config = dict(
    train_examples=72500,
    image_size=32,
    norm='batchnorm',
    kernel_size=3,
)
Rows from block 4, named by matrix and row number. Rows with one number belong to one channel. Each number is 128 + 32 x the weight over its row's rms, rounded and kept within 0 to 255. All counts start at 0. Numbers have three digits each. After the name is the row's rms in percent of the matrix's.
# convs0: first 3x3 conv (model.blocks.4.convs.0.weight, 96x96x3x3), inputs 27-35, a 3x3 kernel for each
# convs1: second 3x3 conv (model.blocks.4.convs.1.weight, 96x96x3x3, transposed), outputs 27-35, a 3x3 kernel for each
convs0.11 087:151100091116107159114142187088117163103103150108165122159106144092113079112106129112124087168152108100137101144130108098127143111147082128138182161100166171149167136176180113239144152129179114195124108158113155090159110139129104133116123124108
convs1.11 092:065144146102120113145147076101090117081076144086082120081105145086129123051097107121109114089154155125126136126124118101122155121156168129111088158166066126104155142149157159140169086097094169134133075116110074073118128163096155127109113165091
convs0.12 096:120108086087109134131117084133150103126142143138109147135097149130137156179162117070130095156150045119138120143161170116143159123167116072147157178122091080072154106070119079165133109142133136056083111117133095173108135112104142137180093125147
convs1.12 111:162099145129085157149145143119131134140105150146101142157124095162125112094156091091122093091164181154156129121106152123089152135130116106088163153074040115114175158150113128102159142124094127085177095155187131135193124135175121054102167154141
convs0.13 084:075105098138157109144137144149101089131128189185191103112182109112105114101116133163020135128000110084112186149118106087130147128149166143167070123160151130142041122070062081096125081121128162110139085103057104093170101092105094099082097170120
convs1.13 090:103072105146199160157192154077124137137154149122145126162168126128157131145134132144224155147190145108115121128158115090084174135134102121097082127132063215166139125140125160166108153128118160104146149165183152195116133121153134167133109145100
convs0.14 130:139116121107155079096168145132171117187065161119159079118111114133155111090127102136136126098145123108155120116101157071123165110099190118149137176034248109144134131118128165107180151111119161113135093166116123099161164135125127088141115171103
convs1.14 097:086100153235211181096061101138084081056202152197150099125114118117061123108132130128144116115139118095163165138148160102106133092125128055153116187099123159086134173125129153136112110097110126134145067076129178135108127135153138134139112094133
convs0.15 100:136086148134087151114126164122058065172251138186199085145147098196195102151048035120091157123076095085105168145138158102074134100081090164068060136124088096131117149134130141121121124142163153121112080117104133170109077102114066149114123143180
convs1.15 106:126097150087127141107189124135207200206209144100142175120121058104055064136125110133105128132102149113152124086148134128135165078090133101122118088119074138037094120175144134181170112158128103111093163126162154103117117105163080130148145132128
convs0.16 088:185181105181129077175134119088114147116138111169113171122147137169128151129146167163144084111082018129062096107108131100133163125156160111082152113173096146157108128197058208184115226157127193179089122134120175081091135105142151130095116136189
convs1.16 102:152149096160144100142107103120145095155166099106134142117077162165083114089089096104028135091000089118047122103136128085140156134137137134094171144097180119134124109098138118094103148099140176139108144152161103091075106151073149066067109129133
convs0.17 090:207206142197102190120199149093123090156109087143063148123144126157102157142158143067141132167139088147101114137147108165050195160139111145097188124179114160159136087146107137157138142157135136157150162079128112111087116119128114153082175068199
convs1.17 096:072088119136205166093085043094141127138145138138147122116096130152165139130148200167109105168104084086135100162174119171154119124148125117108088179105079095152128135142142169111139127102159105136120085133104125149132070142085152119112128103134
convs0.18 122:139112122135105101146124132124131102163119099111130087148120103094142075152152105102165116116122175170076148110147102102122129126118148144095087228252000087255142122116120141157085098143122126177155144112122108131119079077146062103132134120143
convs1.18 114:118150063174132130117123118108128116095148193115139155162134075168114104118171113112200117123137116119087132127133126139161113147124162117075181117129126159099119128149169101181146105078106133097134115119119126140129126182124067079140121085170
convs0.19 085:174118171093131164077094043130144151148188109122155088134113137094097108077157127195184092145022024085077060118170150109155111145130129094115090108124101129191113134160061194197155113161171157144099166118158079123095110132131156114086106117134
convs1.19 094:181197162097140171130132086161161119143096090108058107112104145102147131177117075065093171090213202110105048098106153106134127104142129175081105195119059152143144140119115089136084119145138124062124109113134084101092125118110095067073099115093
convs0.20 137:110165116139135141157161131108203192093168050041147121127096127170107111124119155122127100128128139155081162165075187130072255090000157105137187056112132102201163126099130112145132114151118131130143134128165121108131128133138124117133123126110
convs1.20 110:097104071109167134079125073093119119112094105146088123057148099119121079121135114120153132140126171121105132158131185098206184148176171109084149098128152077132152073068169108115129157126112126137153100077101111097114133085144127108145140144133
convs0.21 084:110176082155255159059169105145180138151119184135118112130115129127131125091143090137128099099124093097119131100179106145216191127140183114099105188125145082167082071066091047066114089098098086106137155147108130145157179122169159179166087106085
convs1.21 091:134099145116094086130100131150096089073079100168114111213165141142127120091077115181138130136063102130125117096090128073030128119109170192097106167113067156129150135171117127140139111121109057047083096179122123159174206150155086094084137153087
convs0.22 109:125120152104154175143155093096120126149098128135170183100173121149207133183141105093078176057029168113170123099176162154121065167081119167214150121079132094108151175169133152099094110115106122109158089187153109127100159134121110107140129145160
convs1.22 103:144126097100049140146133158082089136149115069142113133135111078095076146070135106161133116156158000133088079164133144114094154108145082128192163101099123116082104152140138160084136112128118159166118158181122136101138100106118114157125139153077
convs0.23 082:219132132148192185162161202147120188131161122213121056140146159136132165094093115109055149079128123133058086164138111123153129130112112184136175104143106216090140052098080099124130097128139170184102118069093151060066145124113105120111083099114
convs1.23 094:066116071117078106090128052191133101154173131100113118111150160118158125120118087181171143189133078127150086126121143134097116096100070120097058137119140099139097154171163108196130104113077092121116123120121102082055101104125095113133151156112
convs0.24 100:104137074157155135116144101122147124110150218105174089144064158057121184166089093113099148173057112143118114119122139153121122139107147084126123098165096101131122119111107117183138128124078116141143101145101127085149109125158136107133132123109
convs1.24 105:127127151109170171147118160105141099158185070127110107108133169114188170078137138134134098159073076120141138139136133122135183166131115136104113110245091135148137148077140163124122102131172118132101088154153164110138107193149122137107100127138
convs0.25 086:116146202099120165125110126081131158126170162130118127143112155068138101095137156131113113077064173128150174105104099181178097148155128160147181150225214152156116085169205073143176065130157119142121116125105157124147155137187105119160122118142
convs1.25 103:143163165139177164089119167115132115110182124142123150166108178159145197118115090151140134199247157160234183153105079149146118179142122110107096118123086088109090130123111141145090120146189081099159100092127139116100100114120124079146097129114
convs0.26 089:140151078184155143121180169150116128120146115110103079146087169138116154162108135162192156118081131077064154126082101101140130146128163117163092186163085086160151159184190139191130028084089160202190175194136050033079129088131105147090148145140
convs1.26 101:135117139091140094138091139099144176175146113091131092079139145093106137085154086163204135121109050144130174141124097150186177105174167102141169140130121091143118152171140156154171107128128156212203138175159085109067109141073093101113101134142
convs0.27 089:119105127134127114097130096134134102097125137113126108089122096102094101132130068120122123088156179132096105094063121132088159071100163102110200095173116079095130111107109115090104110127115120115179100130101192066162084080102120157080216170158
convs1.27 091:106101160123122143131164102180144115181135174139148131183107144118124118088093156172150084229122166151115137189172124118196150119143173109119148123042140099074142111081058086095108121097109107120078149113096113138157159157142105173141143192195
convs0.28 074:138130097109067132123105141149170178087156100140132096089057138055108111103089115168155116147087126101113146132161180141143167153140174121131144155144173137089116186158168136153176155153160160140152151138134136116179157141116136110149097118146
convs1.28 084:135156178139195099114143087142152167154179192122130144124120164150158179123125131098133136100156163126093116126146162134130148103164098122180117143125108145154109147132179118112168094127111123177147174097097117072133133155168092131127169134121
convs0.29 079:120162166172147136116156127160116164153132153082163084128105113161127119092107066124116152137102121154124108097127145154157165095130123134133092185070102148185135196118109136191151149154176106132137086087113150154154105111178115165130148126074
convs1.29 090:086134136161170071085116137133124130070074168104109163151112112103198125121121108131130123101127120153107146138112147114127131143135089161068093150118086184153123175134155139103104114146082092127107109133154116113145107099096131073127117147128
convs0.30 116:115164133118120121127070120124138156195114102136097208126132132141049147154155157167126149154123090150119157101115122072160126179151087150123096091085139106089155102177100137160142130129111105144115154121170144135064140143179126148103152072113
convs1.30 103:134151164167189180118205106124152109119084117120132115084149104128150122142170156148131143136127139138086153145128121157125138100135133174159117090197112110086118125099120114119157123135113149163143132181107100079126114148089152139144134186134
convs0.31 078:205099123093132117094158153174164110085085108128171135134165087110095148082094097145196177106189118071101097148129122127120109163152142134119110172194120092130166119116110095136114146080120101056152107091174166097119116185161130150132121087147
convs1.31 081:158085160107136121085125090102140139133134092074082093147099104102129099153143044114101152097105188112125131134185201158151193165144097120144161138143096094164167123160093153106161137116104052106045171123178155145188127142193147107111036077083
convs0.32 109:108151152131170146181131081147122104095068079114149112113131126181124126091103174103069107076216181113223205129082106084105133093109173183125108082047114095162106198138103114072126117135162137188125153093090109075110084106138124158136162146111
convs1.32 112:147117130151132135080116138102074162114135101122124118157180144123149030163168038117004134031084221138181197087109161100189152150169065144165118129109117131133101098136155066156150091113142123158155147151086156080083141149137104143128151129166
convs0.33 088:153128132088106168094136082132142146161146093153116131130145168166136143091128105167129116139118045082025077064094130108107130087147148111120146131153089108086125147179168122135139053090051146149121098160099061082081105106093110077105143093119
convs1.33 095:148148151142155157136089116126160123143131107121055108131101145089063129129151223104142126102005071088079160088087118159160164188151156119211117186139134077108140110148131149126168151179135210178155156152133118120090163098076130101073121097079
convs0.34 107:130130086118159156120172170131132133141123095135172120190096118156165134099103128115189161131160151127133136119082130092148078133120103128189230177067136164157138153138178131118113093080126093146162117140151118144119141175113103092136100121132
convs1.34 110:116079153080101085133142129116095131109118094119097123113137111164087073148193029105135183084063082100209092176123050155117135045126157146118135080139091087123119120111126132118143126140131140151174073147211087086149136094135140147127117123132
convs0.35 123:175101109092068124162107117114098105122130078108107124130140147116128207110222174151125144159109105127157063114103114141071094100148087096107116162181107176082134138124111153141152097158130156124146141101088147107105142107128132130049114097058
convs1.35 120:114143103163038141113138056115109105115097135112115119083096118145156113126169111152089070132111117118115100046076154091201115170119107141118112111092111162085149133157157099098145093119108105143168145132126117094120071041097113129148105190188
convs0.36 090:083102081153134140164138123116128134123105164082153170136151118115081095146062139098083128117122154144105095139087142105137113105114174124097115104045133129139108124075074145163130150130081124095125093169163138154152155173144155193176153130083
convs1.36 098:189102116138132104131153164195161211089087120134122178133153092097156079150154119105106115129061192151136149139136114171163167199169113141212140143239168126177214101085102168113110177179143105069077109093189108112137131112125162132103174136129
convs0.37 098:142140150160139059167095153154125142106186169170115080154172180083176167131152197165154105159078108136080066160115124089106117172113096083156101174092106138086156099141098131107128144140123092161158164155123132062124117148203139094119129102134
convs1.37 107:090122122177135112137125079211151066087147140089106132115145108139086116143078094164126153135127098134120108135130088120166130084125150176173122118124139137131163180195132164205116101110154153119139109126114129125166149136106095129099065154127
convs0.38 097:145201151140094072083096121148072126131197147118109088145119134116090109125088082204131033194138073149154123196119115198068127162155085114041069166161143176172089125098067156122152132127121164184139163120151089156151128067116110114129132078100
convs1.38 098:111128141144142107117050136184126107073080068116106113140143126096162182155180139139085136099145136136090058139149147154156145171119105113107099125112114154160097156127120104135110105122140087109074144115131155101172139141102087051086102108094
convs0.39 089:140131117145167159084129136165151094124110155122153110110185088183146126067213130171179074114147014134080076046139176125123152149092149190083113110149160117110127158111116166108099102153091147198160173110090157115101113153153145153156100128144
convs1.39 099:152078150089121115116124148097118125144096110091117079115154109112170132122139079194106152255000098142069133153186150090156156104180173102155142146086156142157155126123127129145129134116133189169151179167113133128106111147141130138111090073151
convs0.40 084:112093143114138132115161122120076146142084119121107131133139127094153178123177134130106144124147162121124120136159111156113068158129147116145106209122159140147112112093152115068129089072120124051120161113083122066161112099123082104126162119161
convs1.40 092:170154142100121122126184129096130192133146147110136128133138098064145137203150141092163092100116126171147148144180100200162132154147138143073123094087094156148123130133104133135182130155149093127129151084139131134147130166107174172113175153173
convs0.41 099:133123120062107161127136134114155125145153070140076062134101131136103161154195205165135115106141139107124129146142135230207103176239160164151183163091121095048083143116150145127116122139084130127150130120088195103114193142115178080088132143142
convs1.41 103:079120145071237192074183109162162126110129180140141162124121099148134075113138118143120111161157130107152168145110115145072057149103071108109142153087136088114112123150177118136120112144212120144145113138114166176122156119109133144118084115133
convs0.42 099:175097150076142145104127167127091167076185127131086102103098151156134128107130091101133131093129128112151122142130106128134098152070103126114173148183115145116108192187130187126078148120025130133146119129094094120126142175083164136070103112146
convs1.42 096:107109121094165147102161134111156114087191112102152078122097141144109115085072131123135106177115109099132125109122126090087119086132083101088116153148125100120149183153102140118081125100091153126168155154134129131117117174126163108130104133121
convs0.43 084:255107086139153090148068128155140150129092153173102127133099145104153182096169164144100155175078116180121088133148146117108154126108068136129100151130137133141182081124138119103137149095139097111122112075119128162139089102060122125144087107158
convs1.43 091:132188093214109160108160029148101093078134113107134099080141119122116181094096046122152106093194137148147113129164179172160123146100084088126100148129127141130103128079089127107126119123115170104096109045113155140151186183108186145106144151200
convs0.44 097:091074136094092141153137084125146128067122141128104135125141123063123182158119155137123092091088089127128189138126119116109092112132110120079113074102140140129122126133098119154127166125106163159126135119129097100110142141111086091111073069075
convs1.44 107:178104129107033105096195174153117140136133111107122139109120079114137127103105152128151147139051162148155152106072138085120140123170092117148120139096129125117138091101114114129149102112159121210168151143102125092100020057101085122127170166136
convs0.45 090:068124140116148089103165122068130165167145088107169180093112169178186166162122107178090129113140132119187053118167136115160108165149138161132154093141132104115139122106116127130175132110112128197163116193167123151100094156119152119118177143120
convs1.45 101:060078181139108093147111127112090177123069117130116176201126097129062118121131111149115128144099159159144090123095141124065108178106112133121144160118126119152093107142100145123114130112098144119131077058126101113129091073109106076100134143150
convs0.46 100:110152162113152167119140127103194075182134000121217162138103126079124104129104097106138107119106133156096121142087132098103102150132147165111109222156064125171116155109140099127099101104120113110135161135058091089116087113117101144138131138150
convs1.46 107:138125122098102107121124116083044131205181090191082112113135113139113166146142076152125077104119142112183147081136131112108116123164125123080115181128000180172093101084093182146147206211100095098151116114132118085137127113135101103137096086102
convs0.47 088:140123114166182136101137119101118163082153143051125095138090107132157085106115158102116106092122101139148105092133155122137148133132137131154076108170171158063138079134089072165108130158168092100051151116127105087111079057100096108116146122151
convs1.47 096:142105124150131114148170109103105097118143132109142163175153123114098101110166111134149166255114139107091113153140135153170115109147170118154143133109141159026129120096139159128117107101125110093142097101128178165137135130100135142114105135121
convs0.48 089:131128109132148154111118129153166137132178153124096111104121168113152091150164134113161164149093135130139117148120129148172113160157095128144122121126136146169141136142121099189149089097173148134133106158127100094098110146107101108120134133134
convs1.48 103:143111139106093093133145146110121137174137117136128119075129142121106183142120162095131085079112146103126173147104141069096140146122163118123142090170121136136113152174147099145122110109107113110136131124112138142152128150103113134174094110066
convs0.49 089:145083125166150127144160126136137044100151137129119142115065134129116167095176147137072095099133063126157118093151125157116103101094093153145159105168106141149077122158102093089158122134164135125119097120142072097116134114120155040110130136141
convs1.49 098:135118170149057098152153158157191105131146180164167137125169117151130096111159087136147146116117130165139109158116160114118104131168179123101072143182121130149122102169155151188181189158193092104087107144149138155136119170176133145143137098097
convs0.50 116:175170174128033140127127173159104070191083109132142147140126145101103145114151130149144128145162117106130168098173128119142095136055076143195107070121162083094189143141134147134131111140182135141129136128135129112117113109134146082117175129148
convs1.50 100:150185135226024203118155145093128066106124037116094085098119109084132131094089142094136113086115150133171150130176127145090142151094220139083177130073142184132129135123109146134105128149131141117161126149120125117090119161151177161146151146111
convs0.51 105:138145158102087082135115107131106143168090069079142090132102133121095185143160099087118128181133137135129139110180129156109108145116081119135063103108054107096137158138105150042080113092152167130131092173102132144158148161165144139123088152136
convs1.51 114:163108148141045158123126172128128140119104134109150143164095099127153100151103111118151128164122127132081132102122165135130121167112162098164114134043163136109122129169192092177181091102140127103156125134116145158112122168176136153156134116089
convs0.52 124:123127089124058086112079113131177129175061106105146205108105111120140131162155144203143137172017084105118115091135123129172156182174096098167105217255143137000174124086110091176156111119102139145130112171088116107101141103123108124105119170159
convs1.52 101:129090146143070122123102101111152136146081106120101088118101058117123088138139149095134109116127149138127170140158140109117144151131081128180129119099075117150112137159175127193171115127119141186121141090088140102111128145148167051065144151131
convs0.53 139:131142095132106111119109103152094122117086194128163094129104103143133137147091123146133123135066146126100190137134192153147068129089148165183119042171168103211144113153134150097126128131124139123117122118122108094143128107106139112167135156124
convs1.53 107:134128130132095064129113161127074112177200106077099123126175110144054114128133212105130109097143172098134173168111126185131125088114106119080094182152174087116065138097118091145059109097115162149152098114138140137115169106160105144133148143132
convs0.54 093:101122079114088133189076123157101104086104105125103133142164099170158063132103095127202146178166118172107104136179147165117100105058138151111035080118110140176142105103123096114132156129141102090145127147150148158123141080104099138132115101139
convs1.54 108:133151096177082087145132156179149192143069118201121130184118149153115116159141109244156077157102139179113033140172179149132102111157148148093124133083109173049105136160137130154114135107118154144150119125162180120176199108123112133122141150108
convs0.55 086:120172150083150117063114127141170163112134144117140156112155072077094137147112156097139182160114102102125161085173108114106151068112152190114110085107213128158091121110139065083159147106155157146124150110154194107114154119110106073091163171139
convs1.55 090:127165168114139172116084169113105097108099109110145078097146055128167100185115131135084139158115086132119110120166134119185119180138192136122114107150174176126105088134107106137165137126142126127085101128116141114131119133199111157168141129104
convs0.56 079:112059129115081127123079153129115104199146164114144104155110154120118098147126149150105165131103136130145133064118074102156074092076101113162090130093138063152113133099174156168165104145111181131168105095156134158168147102172104096132107121128
convs1.56 088:136150149154126181095183096161147086179186042152077105066150137130080105067109074141142131173140102121143139135166133121132175130121146081135108173142133083170150075132133146101118184206145160072120137131139093136142134144138143130117103128106
convs0.57 160:158145117111130153106152109096044092135190128199098146185154120076203135127097127158098124082101138126141137133114104167045070249182083125099128241161116124063161115131134146121115149130112131124108125145124135127117130127115135091140125135122
convs1.57 117:106090106099172102115078079131142118103069097114135141120134116155053122147101102162089160117157151130133120158115143211128137136176197054107160110080026114139168136109067133122072144102129141118141137095101112092146094167129122148129113178107
convs0.58 147:120112107119243098135088098071106177095177108095147150139133107161100096113083139124101118171124148145114108184072134069130161101214202093053147185171114237155083137123124142063142118123123105140141129145103121146108090107141107154111129137091
convs1.58 111:139225236218147239145242152139119135163114099099083111128116116123054096167102101138134121110124092177114112079118124124132130124150108140087035155117075121124107103125093105130157156122130122120127123115134121047129112152161157105074145103152
convs0.59 075:139100099096115118072108106157164129129110126147155142101137177142151127168135122122128122124154104121151129107133105105161087119166147153116130155107120144146133121120083084098080103137134144122125156117107141143092108142060105110114107132154
convs1.59 076:099142133123162179139169126104126142150128142052138131143151183153096167164106145130129134132095088116123091114113031107091055114102063103124112133127108120123130154131125193103134167155154111082110105099125087076041126106081067080092137111132
convs0.60 114:123101129114138070072117156061184155078121129187123157169125136117076169138143132140096129110147148130162140139099122102108156090196149093128146232156154110093154119158103106083124123132121136141155102141104169145141123126120094116090114099149
convs1.60 108:126132107106187206114169114137126077181117078066173137131148153136173139132120127119112141142122100085109100105171117176095081128071164147137116088115139090139116128089092101114064187128101079112095155118134171144188135167129138185156133129140
convs0.61 087:077134176156162103121146145145139107155105147160080164096164128089135153083158117146133093136124142181111155123119197157134109100139140117128139126137165099117157127125165155128163093121142117109162112110133084114190133130155124140130132110153
convs1.61 088:136092110129073139132152132117095083123131169112150127128128112069116145094102132114162112112213145106150141118161125135154085120180176095123136097083124056129083150123122123127119093134134141133165164132156144149119122113063136112133168126115
convs0.62 083:152125131128159102129100087076149142166130145108166067157158155140147143167110212143165159150151042135063101108117108103129127110055127179088111111128165108151145194145105135139125149154089201183162120152081149162145139134147122108109132110112
convs1.62 091:152179129117110140137133080084159174187160132120096170052105112152104116140108187172117129137064051104102168136088121139119156128154126096114065118145145140126046080128153131114098109082129134069102176186130148091106192152143159171142075157063
convs0.63 108:096171116141162093135116140120173132068078065162197121155140151163145107109127141123133110114153106094184097100117114154118080130133191120108143154086183166112138128135146142142158111152088108148152135097102124100155097121118132078072115154140
convs1.63 110:153115103159160160110102152119099096161186093111111121171133138141202160084151109152109175133180167157142163109137127073138170125152146152114111116171130159133159106112137109050076122162157148185166159177097082062079103080135134135149127160121
convs0.64 094:129128123078164193150142160123131134132117099101116108115150113107159130140142181103129075134013122102110233152167098131137173154142083178124158152152078172092092120123096125099141144168122109108161105135131133105105169087102107065125138138143
convs1.64 110:086089139094101162094203130088109140120115172082154172122158085133096116161089070087078071092000046145052086130147148106128169104177083127112150164082130089118099089110101109138121119104150125134096091158169106120137110131162163170169170137103
convs0.65 084:078148136204135130106090174092138119162135079118125152048083105099130118169136182088095132083150151117162110090127096130146093132110134091147168096109128118129128072103084154121136197127159113104116114126116134150130089154118086123077113053124
convs1.65 093:162143171159094073094104135100080135140104097166142124104093124128139194117169162163101139092138157150116132087178149176155163138065101148137146107121186102170185126124067140111106092103152146111176132058091123144132115208136127150145175159149
convs0.66 099:101153182116137102117113136159105113174146081150117178061123107115128152203144148081122181125135139130116069135122238161178228186171145143220059110155145108079216175147187140190165131106123108088140101126179117142184138128105130160118113131147
convs1.66 106:099150146119136139086101161062114139110047125153136159142102010116095090137186178125121130098163151141109149071115114084147116100123113084161163114072145154064115167117145113128128087129105089134086117150118131103166101149197092096165122089090
convs0.67 106:108071164098213160137141163129090093113091123153111119160103104151124098157150104105051124043214178155149135084078099100119191133176090137129104164055046073047150123116129159147179114123142118140119125127089143104132120092058069073124123168132
convs1.67 104:073131118059152112108179190102124163082091099123146108143125078132121069140104122110095133064197164095126129092091116137186096104161127113098141106129068133121120165157176101119183104097133127089121113108085125109115089076147117137117119097122
convs0.68 122:155136106150114142141100132140126145162046166134055075113110128198097133184123119131129121152138126087168137094145104132156133088144152127144132098108201157098149106134143100114113138106146105121143128135123108164107123142154130155152116116092
convs1.68 113:080167104158147086165122118190166132147119142107092139155154127124159062130186148136098165128096148174119074110082104116115130138128114140100103146115123104144100104127096112116091099154109132095145135136148120160106148143093146088113102131111
convs0.69 082:126120157145147117133128098127141156137156158146124169168189099124161118123157062117174172172133150106088123068126083095132096119118082155114130183116067114124079136110112073217098119090101124118107100109144145174183121157113093097117136120138
convs1.69 078:098099136165185072130182178124119138106147126116100189186131125111162171132143115122146123099156126111113141160099160108125147124098189163090064157079046164131086115175100141101175132141079042125117142146138159126191154145134197083151092076107
convs0.70 091:148145087108137148106104101138129103217090133128123100150137115179125140130171155146102159135102063150113121155121144186152115082169173092170164149133102163116071126114116181129094118144132128138178143122090162150114187140173171108095119139127
convs1.70 100:165090115127135116107121117176109135150124147116093118161172084214121050201148063192169162155154156141156125170132121101112125146093148112070080195064090115103121088092075132107070125122110122089091148135106147101104123109122109123127082124123
convs0.71 132:125116154147119089124166113085146106106166125153133115123124137095153101160133138131117141110084115135135162102130075132135123120123141116135155141121131132167145098128132108153102121121123135150109154107041149075154049131149180116142119117132
convs1.71 094:123153138162148105115126104135133140100089119159093122144135126134130091098196099145144158101113129155123116114159173102156099099107117151151126137086110068161162076108158122145149126104080119137136161145134129088139118137122126173104140098179
convs0.72 093:105089162122106126049128179108152137109173220127108125152086113137146068082106134148177133118101142089104121143137100158171134122145153114138166141103154094097108148132175128104089083082123201153143109123130140101119172155129126133133102140131
convs1.72 097:097152169109147104099120101156167134162136126076059099153089113165105109153088113143109156116126117139081044208172093175151113134098133129124122106096132110061120158155157126145144155126128142157181191208225110109121118093102107114109165131143
convs0.73 120:104194115153075139147139088169138123142123124091122091180126168083134104154128103128140123173065176143117117168131129126114119073167142129102075069137107121122120104113114138124133099160147120134123120122101092166096129119130089096082102050118
convs1.73 105:177148120098143060120125175116075120142202142079067119093121156102092142112115170115116144104171129172123114130112092095141092110152130134141134125183155095113152083156125078125122104136160098140093148111128151141136149095146186170131132129145
convs0.74 094:153093078097092105178152139106108116098144127099194165101083136131148171128102141126093112132110090132109176164119175148174142163159097100158139160104097124192083149106145134124112124088081148129135091129085170144115086065116144129088138180143
convs1.74 096:090099122103144105143132127137090112127146115112145158082122160092111082085161095125085184173124096131148112130152081153120129146096176144063097102098101144068143135143125177166062141190164107104122107104116105120083146128164183194152099169184
convs0.75 106:147085126082100108119106092152081143118119091104163091105101149144113177155110122120111151134129106149116116147138121109086133119136088116171156105140086078138113147112116112070116128105137150191155126113079143105100136184114130102127125157154
convs1.75 116:183120119129061104131155150150154118168189144135162115166123120162167105125159119150178134211160049141098147087094130120118180175119108150150109113126123144108170100147102107151124153102125160121107114148150135108113144117124151159157113085108
convs0.76 084:123172140194088142092142166069112167109158188123146166129155180115113137145111154128103146102145152117115146129147138154156195151155146162097139138088163094195115092158163047104117137093107129162139109092141169135137115156173097079047088073122
convs1.76 093:110145085130185093169081129100148156070124149114152166130116127192149069083112102109167164151162153082181144110111107100119093131100111114080111150132061147122080106111078201185134153135141089086114131147146104089140164146130104078104109059145
convs0.77 100:149085093171131177141145111051080111134162084177217143181125089112114145083140136115111141110111145129106111075128122082144228109128187140168113150181090176125071097178136084118142100165120126121141104111143134117141146159130107059129124136119
convs1.77 101:101115058113213115146118159172175181174086098127077120107087169134130108134124132112097143123168144128124120130164080142102141094112144140137119126075125116140097128102122067086128147147147154178157138146127159126148143134139112188156112151120
convs0.78 134:160124149113021101176120154117162120104202148119081096143131126124041178090134132117065048218255108064048112159120144134137090099143156106086108183218090121196136137128099115133174137151156146148150075142131112146123112108121161088142129154118
convs1.78 116:079134108109136136153078154114118140113043120105153128066129178118173106101114138060128137050238218106242179154094126117142083128125139165107109188134126134111142136106136102149149094086151120150135150154142138101154108136160158167100167139130
convs0.79 105:126123139123114139160114100126105123102109103147120130137142149120170176060168127127131121124114112129123116089128159110145148106127138098149123161116089105110119128084117115096092112101114098115102105113171098146169080115134113137145074111156
convs1.79 086:094145145126138120104095146162089131129131135133094175175134052105126128137110094152146129131103122113120158073198197092138114121119163122095093141134106159052173136110174100126135112118108094116171108151115178183086105176143127075113112142136
convs0.80 101:117104102151135119138113131084129169166133131137115122114165108135106163159116131109145177110087117153112129092115154107107127153105154081146161163119108098132093153146110107130191148086145134192158090125147111117132165178139097102129092088122
convs1.80 101:146133137176125101117144135118185144106114122090106106091149096128163108159159093090117123131137091123104123121116086155133161074145188122129165158107105136097127109135118113097139122063105136119198150132164089156106125137072111134136096093140
convs0.81 114:136143143126139113132153080108126127139147056126161124124192094167185120105139121176081138126057128115115122132175100134101115163022134130118096097121126094114187126128134106134090156145136167136133101119159092116164119106136113081169132191217
convs1.81 116:223181093198209128148146075117091142154152123088137153158150083128142152124149142097114121153101116117128137120142140158107142115146146093155118109092165187139137141160174134151115109103107097087103085086143123140146151149161100090100110033138
convs0.82 115:132108137144115158133151148154171146060255245034075148107145161119110108109083181101082113207073125116146157153074096154043111163109130170159087114250163100111193171184106130118130114162150109186113146128097129124106130130138151097156142118104
convs1.82 117:038062130094144161137166135064174175108202151165109094194163109116116049110096075132103103125078114116149146127102135147167112141155091140110132137104128182049082105092128119107095068132094121120155134158164140084154144115089125106105093142194
convs0.83 090:156144141118112096071099155101148111130071121132113141102078075153101112118134159149112138158132162115114148095095130139089090093094107069171147075132204125083154163086096138101151159154187147135151111102109114119142114140092130100075099133149
convs1.83 101:156157177106147143100059126133129138140082110145089123115131098169155135171144172096153162135179141116130117148122093151123122081122164106092126116086076131150121125113164094129139093102091169105101138125094089100088085082142183106081143121106
convs0.84 082:169166103121120137129106182119116145096122118135130124138137142091146097121175153176078106132088057065097128101150146091143104139148127142084106132161193098121111166158140139160109103156179148115114069131105137117175160092143134120149179136143
convs1.84 090:106143153132209155182151160177137111152206179110167146104091134173175113082118153090089167121099149094162146160163163111159169090105172121102108143104108188140085114105062152117080175165116081090128122123120168128115109119077087096176159168105
convs0.85 084:152118134114127083136092124136107151145142131131125150133134119132136145128119111161086154128143157144139146090092136060092124114107122080107130075107089139127090143119117084033084138114090162182130163083096141165079072073129111078105116078123
convs1.85 097:113128110129099124089132088140112112170156109082100122116110134120160092118140129141158121183119096113125104088152142132130142137110100055078140091077135134106138132109131157108119176152132165102138166157129109136104103126106177132131121094124
convs0.86 088:142117108068094077143096135080136160089101120169128141137121116136141094119142134110113118115167117121145113153090214090186107151112162098138131205101125122155146147123171145155097125143166116155158156157079102096145085139118146138112133116144
convs1.86 087:113152117117166156129145112167137159144181175108095167131129144127152112095084112116106120119135130169103135094111125110145093123114097162095075174159042178108105103098082172090082172120169086161143126115112159108141114168095118120146167110121
convs0.87 074:093114116071139134120059147155117122095138136155118098093059135103154118133171130083151100145152107222174167152136141152177095147130141060098165092097132157167112106098100092096097120103065164107075117104112160153147087104075119071069073109087
convs1.87 085:097154110153152156127169117165141095123118136118176137159132136154126098181141159114140116096093129145152186131141128186137135154171113088112167081139194091073161115139142133121130118129142074102077113158148186150155207149167089120096097097090
convs0.88 085:109079118156071085108161091088088166087128089074088146144133123100137143120088135120099105150115057118112062111147158142100113107141111197156142122104089230093150154119131120115164134118180129082130120118109127133086163112121135121106127125109
convs1.88 086:145136196171131150155178171142139136171106163096154099135151117127117143115148114052090154035085178116143183143172161125149114096106163149158100179140095163104050167153120140188138091097122147126084103118079138113141151087125045146096175129148
convs0.89 114:146074156146127120152154146103096161217221113150181116147127139121073103128149132173126147112087129124113129092109110102062145142140120115220087088227236130063166164178150157104146188173106132163148080094106143190119136106141175115134100161130
convs1.89 111:095116135175110096152130109104085086103157176109130162120113165164144112157099105115145127046111124114081143137129137134117098141113139109134141106090162147140105121137114111113124129102080147099139132082112120124142147145135127109106109109144
convs0.90 092:157143113099073167140110158101151113101090090117112136130121096195129121178098138138078114044015100083118109112165144128121117101180160150140115148109160131132135117125116130146116104133111111171100114116097151150111080108106130093147163177157
convs1.90 102:157164145116207125059146117161158178161130135126113092088146111115150091152123126186194114188101000148122053144151097184091097164104130123103127115148139155113148113082157089094155122062155105117132097142151080101102152119141137106095102085137